config = dict(
    arch='transformer',
    model='CTC audio transcriber',
    n_mels=80,
    hop_length=160,
    win_length=512,
    moe='expert_choice',
    expert_mlp_ratio=2,
    shared_expert=False,
    layers=12,
    optimizer='adamw',
    lr=0.0019,
    epochs=9.3,
    warmup_steps=380,
)
Rows from block 2 of a small CTC audio transcriber, named by matrix and row number. Rows with one number within an expert belong to one neuron, the router's apart. Each number is 128 + 32 x the weight over its row's rms, rounded and kept within 0 to 255. All counts start at 0. Numbers have three digits each.
Before each expert's rows are labels from the 100 clips, of 14976, where the router gives the expert most weight on average: "strongest on" is what is common among them. Only what is clearly more common there than usual is listed. The data: Morse code for random letters and digits, with fading, noise and interfering tones.
# router: router (model.blocks.2.mlp.router.weight, 4x160), inputs 108-159
# gate: expert gate (model.blocks.2.mlp.gate, 4x320x160), inputs 108-159
# up: expert up (model.blocks.2.mlp.up, 4x320x160), inputs 108-159
# down: expert down (model.blocks.2.mlp.down, 4x160x320, transposed), outputs 108-159

# expert 0
strongest on: mains hum; thin (high-pass)
router.0:055106105099140152092099115127122108167121118078183138109124121122198100098101171130130143144139111122169136139143138133128117129174092122127126113120125110
gate.0:167113085135108094108111104205153117138120138174128146132095104114152161116151130152077129149126113080145124120149139123051159072161063114103103080188193141
up.0:128128156178178099142140159081121113072182104076122118160141139128192153123187165157111186064083134156140093159108097141121104150171105179153108178149216084
down.0:130138127123075101116130129125096108109138075146122119157101087120130120087134196165100158130091130072119052170102125106076172099168156099194098093116136076
gate.1:114078119157171081098070129150127150109075119092140137096138164143194133110084101112142131148169125192133103107088095098103169205163153155131178176136150175
up.1:137196117163131196103115161133082114114112119109151094082159176079117108113070095151088112106102114126129111122211107069112140109176083123138112147091077177
down.1:129144163140182143082147160148124112085103193167146094118137130094156113135124078147127110096096126083102114120110117206095150103173135082149172101071125164
gate.2:176121132123112175077114150178149138031134173124082126110170113146074181111141088132124126091174137147130101123210131086158155152125192169093122122077164134
up.2:163120107091154109125075106138124118146128151098139089163114108173083143102101111175182161154075125115133115162102160150161163072181092108157117094108093077
down.2:138073107098081212138155133125162058109062107118156101122143122143131139178093126132106112123131164128143086181093125142151103083110163154099075118083121159
gate.3:135204112133126135124128135084110177120169070111106065066125159077143135131117135178128089146130166096163152090146163085143113162123127116112143084205150096
up.3:105128167171103112170135120118075134111099137181134112144146108119064111115151141132120116143128182104165145110100132174137116099106087121131161130106106125
down.3:117131108134109112114147180139153079145100118151113125089122095150128190119124072125181194129074171113115188179141081129116171134138131168142126133132131173
gate.4:130150185195060092174186092105132102128147124134181115109190147150111108159085131076131122115138177132093137080142130149128131110137147119138142120082171180
up.4:119164179187057088197172125122114123115142120120126104117169109126179148160102124149108087162153181109069168113124112133143123112125152079166104073084120166
down.4:087129111122173144119117115095112169158131132111144162193164176074159096140128152174104105130169113136151147156125141194118171086169109087154176153186167137
gate.5:138093156152097135141106153149173155183064133031174099185086108137152108132145149116139100189203151152116121140131096161160084113135048151187132129168143162
up.5:124115062133090060123109168091162129163141093164169131098136131153168107125168120103193128111110159132155149063061144098130138085081102110143087155102204089
down.5:146162106186180110121133124135149095164175097133171165150126132162141140109178067151115062172192141048125094050151129129151145115127116131099133178124109193
gate.6:181139193131095146110163137159187112052097140154118095156142148088125112101151156171109124096079111119102146192171158141152177126112116193151140127128079089
up.6:109115067117119132171203118114113104102089122095110129160164115074127126104092149138092129163176143121150131109130137175113162085117190142117122141103132077
down.6:118143147104146165133172171106108096137133151135130052134091087152117155171174123102197124092118142101155087138176121145132088110151155097181147147169118153
gate.7:098095152110118054141130086128124166102134175108140112156094115152087136202171091203126107134079115106141102080137112088109165113118134067155137070146124084
up.7:140132050148102088093105162129167156084116162190143159117134095105158058151077083181137113126099179193195181172096153177105163173147118108139143101115187154
down.7:174163140131198146157097151138106147116078066115097170051086095131136131084143130092074147084151140173107146099152107156080061191046129074083193127152149064

# expert 3
strongest on: tone: low; white noise; thin (high-pass)
router.3:129132142119177183105129052127092185166175121132108146098080084096115137093098130105097122067122091115172075118177140101117101148109110115101143077062078107
gate.0:114106152068118135074085121166176158152113120171091060142098165111108116120137072115072168165082162155073129123144135190136102101138170120108118088160160159
up.0:130145153103172098077096162173157128145112117105102133135106189155141176125075072136128138132094147105099133153122069119121188150053101176047119122097062103
down.0:112128071172147093158132144136154094089120106163194150082112090130107086093130079089105135115143202164143191075050128096062126129129138069127093142153180197
gate.1:148132165187128114120142147159064153082187108115134093120095108100126161147063120145060116168112115138126106089159172190166074167157112155136116125172106144
up.1:090137122114220147141119113131169139078135133175065130089111118099155163079101108103130104167133144081122071128161116105135111130103198137168153147145094117
down.1:086131103077079170145084147143116102172107153180137167143166112095130137119048146146149148170141113118138148147123134101128146184138158177136137145120207150
gate.2:115149130096095093158141104157138121133093121096177116104104101131111110179086132119106118133121128103084155101159185132166095153101121076103149142129102129
up.2:139166078061155144073054077189136192197129109103095192144132124094160105135106176153127151102152157192166134139187134127081116126100075132132115145118132143
down.2:158133090201132150166096119098136152111105135158093133094154059155133120131154156101141116112143133070153142106084167118141086073128139109149139122057098086
gate.3:159151182098152127106156070094068156162153129095137141082099090090119139117069082059096123123092111077087081141183130107128080120130166114118146081092113116
up.3:179134174082149132108151100096061137155166159110131155083103114114120125128082081066070096100102122105092065157174140088127092107115141115101148089113087092
down.3:111061149094132097146064142156144102114169178172143174138150134113163175176089154160165169153166150183119154117129159125113131160111132174163143145134140112
gate.4:068182192102157156172186103151078136169085185111098097077107107131098122144080160116086120161093156154126076168131150103121104112150130091105140128164111108
up.4:105135187136147133167172119084131025131140077151111134096122118126130102170099102074084143136142126078144127179108089112087088151152106133133180117155101092
down.4:136130137102152114167122141104104124130140095124114101086202166092144153197144119127140128172111087098102119088153173150121126124187119145178137168176166113
gate.5:092091114169150093161161061118079122082116113083126105125119088139099121138097080120080178077093104089158123053168169138121143099126141092115138102150153153
up.5:059183120075168112159115164099130140092199120133097129186172114108138133085123107122104127112122102146197071133091127179165161116126136092130121132191165127
down.5:191136121219198173144165099093110118154089141131141181131096122111101166185085113111148133130123123108109118175169124084126128110156116113121101124118134159
gate.6:101114140138181127170162108115121087137157136119161148122113097163134149181140159140101114123176163150132171141129132116097141181101165140136144155161081135
up.6:147101117168126141139102121201112114162110139090142086094119123099124114076121118121189165128133060063218170077110122151142089155074111149117163178128135150
down.6:124209130109140144171125120146126184135126160070143099089112128145136093090123087133147173133187078098130142168052108126104136122171093139111055129122126127
gate.7:080067079129140111111148117154121185103098137115103142127128136154128123061090163168111095141151144119076130152194115127172111118150126138071158145086165043
up.7:140114132099109066103085108121028131184100109108134105135153129106135104070178160118195114145141054121113090142146094166131140128095123134127160107089145079
down.7:105164118095136178094123081073095179106093118150084128051161114152119141149074084152086170072092151087117102083164108167124121134139160169073103126142151113

# expert 2
strongest on: quiet level
router.2:167144138162090099168145183160183064086118134133128126147172172148090158183156143173170143198124144163116179129066123193121139134120151122141137189144135144
gate.0:089112107099186132092115100088192170077089119134121120108132120092080126142134138125084153148118135139172158198106108086085158132110091110068144132145139151
up.0:162123126144226126098147121034193166092092173113166124107123163182121148122128150115132077125148106134133193108180159128173160116144113169094068083158073122
down.0:182134093178132169164144113146127135117091169098105159154196128169140162142200131141084113121091153183073083091118154176093144116125139127131107078118170165
gate.1:129126092157128090156119131104147094184112153127170194099090145091119074120131103098100122103136126100162127111101077132090119212106155074144169155102137141
up.1:092112175170092149118192118158126131107095122154093157179144135089145111098150098192111113127185145185139186175105110152132087093135121181166110148115171121
down.1:160125116151067146112114148072087130090090132183211110164142165138120159121081088177149114162114158119111174098137181121159172083077154132120150098117099141
gate.2:122101085114189158135114102119111176194187089142069153074132105083104141137137088125134121114120140105134090090195102129119117132112112116133116102116087121
up.2:120144123092179165098138055056089169165151119126109161089096089095137118098086131110088110081132098088166087131162160067109103145104133121093106094090091110
down.2:110150166100104124123178141129111128141181119087147108162177140116153100177079116117106180154154152093114153086175146169161142121172152137140145160155159185
gate.3:148080115117152145065128118056142107145091156112132106130063107128107118096094119066133119135107108106211093150134112138103136058128108124121115040112066138
up.3:153108155151188168093158137091175184113140105106056086093093134155111118161105103119148101114088144178063083141109147117105168070154158060079134157170135113
down.3:105139130118160112158093120128132173213114111118119145150096074162119113126167081150151130076097135108103137198113140144129095088114135107121166141101125102
gate.4:155136118087196129156113133084149139167145121102093133125046104118099146049058108106091127093122120080176084134106166132120099130177089131116128090115095131
up.4:125100083079182159131153070084108167156103117091128138138093103121144114085056147141144129081138114096151099152178165093136111107096127108090129128105134114
down.4:138133155123079105137165111142113071099117146059145121157167130150124136162115119123131161133141115164139146100135130122137161134140114106133130157148151198
gate.5:155089105070184121073161083093096172142114134097157145106061096101126083095054145112092125093089089098164089171162178119114065119143128087122103119105098086
up.5:137144118134179167121176065051090135167122112122144094091122093147152115096068203078133115125126085078157106154131157066141084095188133087080145099104139068
down.5:115131190126128110127205121147143139136189161148176106183161084138099124156109131120113165145158144087130141147109145161156147129156123135144129141144151164
gate.6:086139153140184183143181100056131157117154102180138075079107108107134141136130144111146076113138115103153098175122138142173128114163095105115051055159083094
up.6:177120129151069077168171148189157109091125121149120098145185157132113115143143099135153162179121117156077163108095106178141187125157138146141142153130180177
down.6:156095065110200116152100118124143149154095165165135139075129140155100155119160112106164165131124120135113100187153123086097151117105147092107117116117112055
gate.7:159125166105086102130141167136164213150172142169112143188118140124132185116132119139159075118200130110096175058125099135113132073134204081136088156136053142
up.7:160150092121103135159115044110100114114118162121150089129062148104085118119114142085063112106155083109152105157152179146123200129134135160142118098161131140
down.7:123060150143199136140102134160135123143141148171081133113102116157072108047155178148094154138119119134130186145120165093161111119062103185131101132130110117

# expert 1
strongest on: quiet level
router.1:130110113159047086153145180139190091106130138193169075143178172161099147110169111181168122125147176149130181119067118167129142136142158166100145150183181178
gate.0:094126093095163101161144121212116100136149123199153161115175109124084107063124131080164147170143125094208102126177063126107156058132142152180110147113123094
up.0:096191139145118131141181094142146145101104215126073227106109099155138099148104116094159135139110124107157140155110138120081111140137089102124143111101112089
down.0:194111152096147165110163131127102079096177105161063151201125164132157089160063093147138125155102089123155092155090107218083128143192158141137146183102192096
gate.1:134151128128058123104096192141144168118189108149134157082103132153093129161170069101139109102127133115150134071099130138130122119174172125138161118139176128
up.1:149081092105149146131108097053108127145113147171141113107139061114190133140120173103076115160124155108120128148133148142117113158121112167146135124073140073
down.1:141150158098164202087110136120158112137082128124102113191113179099129139134164154160109125144130157162150101166184150135164165143206165123115186141144065109
gate.2:117055082073167145140133137123099138130137158108143126120140147124134157154123174136141120140196125120187117144114209101090129176100135076054128160092146119
up.2:109129134137118150174103162179144200127115135101123130151118148188117155192119100154201172135156167154087158053131115152143134077134135132151138127187101128
down.2:144142102161147168092165151113162182155083094147064117151079159129092087082154090151120071100097127150161119164159103114104170107117096090086137112138115114
gate.3:177153134122140097179123114093115154115130077144137106091113148163128100130139116131147090083078092103176104133125101087141056097108147185167093091143132165
up.3:120126081128095108117134086044131121094139085113084146147184165126106149154123152155073125107149121170156135109150119127139126118107155080111130156098099151
down.3:087086099078141136159089110157110099093169117131148134152187073120177151159089163132137110125109172152091122108096131155136179117103127188160166117122108217
gate.4:116155086156069109145103124134109142179068134181119191125137104134143176125139083140139126161108144141104142114159153186162092156115181169123086114169161182
up.4:204114119174162092120096146095117162186142115135111157105115111143143137165174141093129122130124047084155070167152186098121100071117127153166096133133116069
down.4:122160113160167164145172103099125178079100141116117081078145077178109150094142108096117087094151122098125100145178131139134077145115129096151092135104112064
gate.5:106147114169108127165105125151175125128106107129163133143124078164136115202120167150107132147121141149092177052117101112116168162163153083103139204131108160
up.5:130149131106172153110111123128090127120099147150130111144073103109142096095064159054108088083091120127226072159101150099092090134115118128085131095109119090
down.5:137158144158137166105162138114147123167060148158069155176090174146136150099166080169127143110098135143141096166126116088104180108130112151097166099181104177
gate.6:124132143091209178141104103094125143169146106097115104143133136043147123145091166126102137116147133165119106146136122081131156120124089120055114108068095071
up.6:180144133132143148108102080093146172116176101162106117135069123125152112088081074137107122125085148133093166125163117087143082115143126123143169109112127075
down.6:124153141161176075075131122126141151178149127125159115158166098126143118140086102129094163158149140117110126126149121081096120139120107123127117139233118196
gate.7:140174147182102098121158151163137123140113127171104117166163142189127150124159055131166164143133111167123138137132127165136159089085141108158119136193141189
up.7:134156136128117104091103179151156090177122114107105134138096128140122124134112113109126080086096061131152053165109149125131099099119099107143096051101138106
down.7:160175129181097144129190137148148165134057127175094144122096151133094144109150057138153089077097128141135113165165070117124148102116125104093084136202102178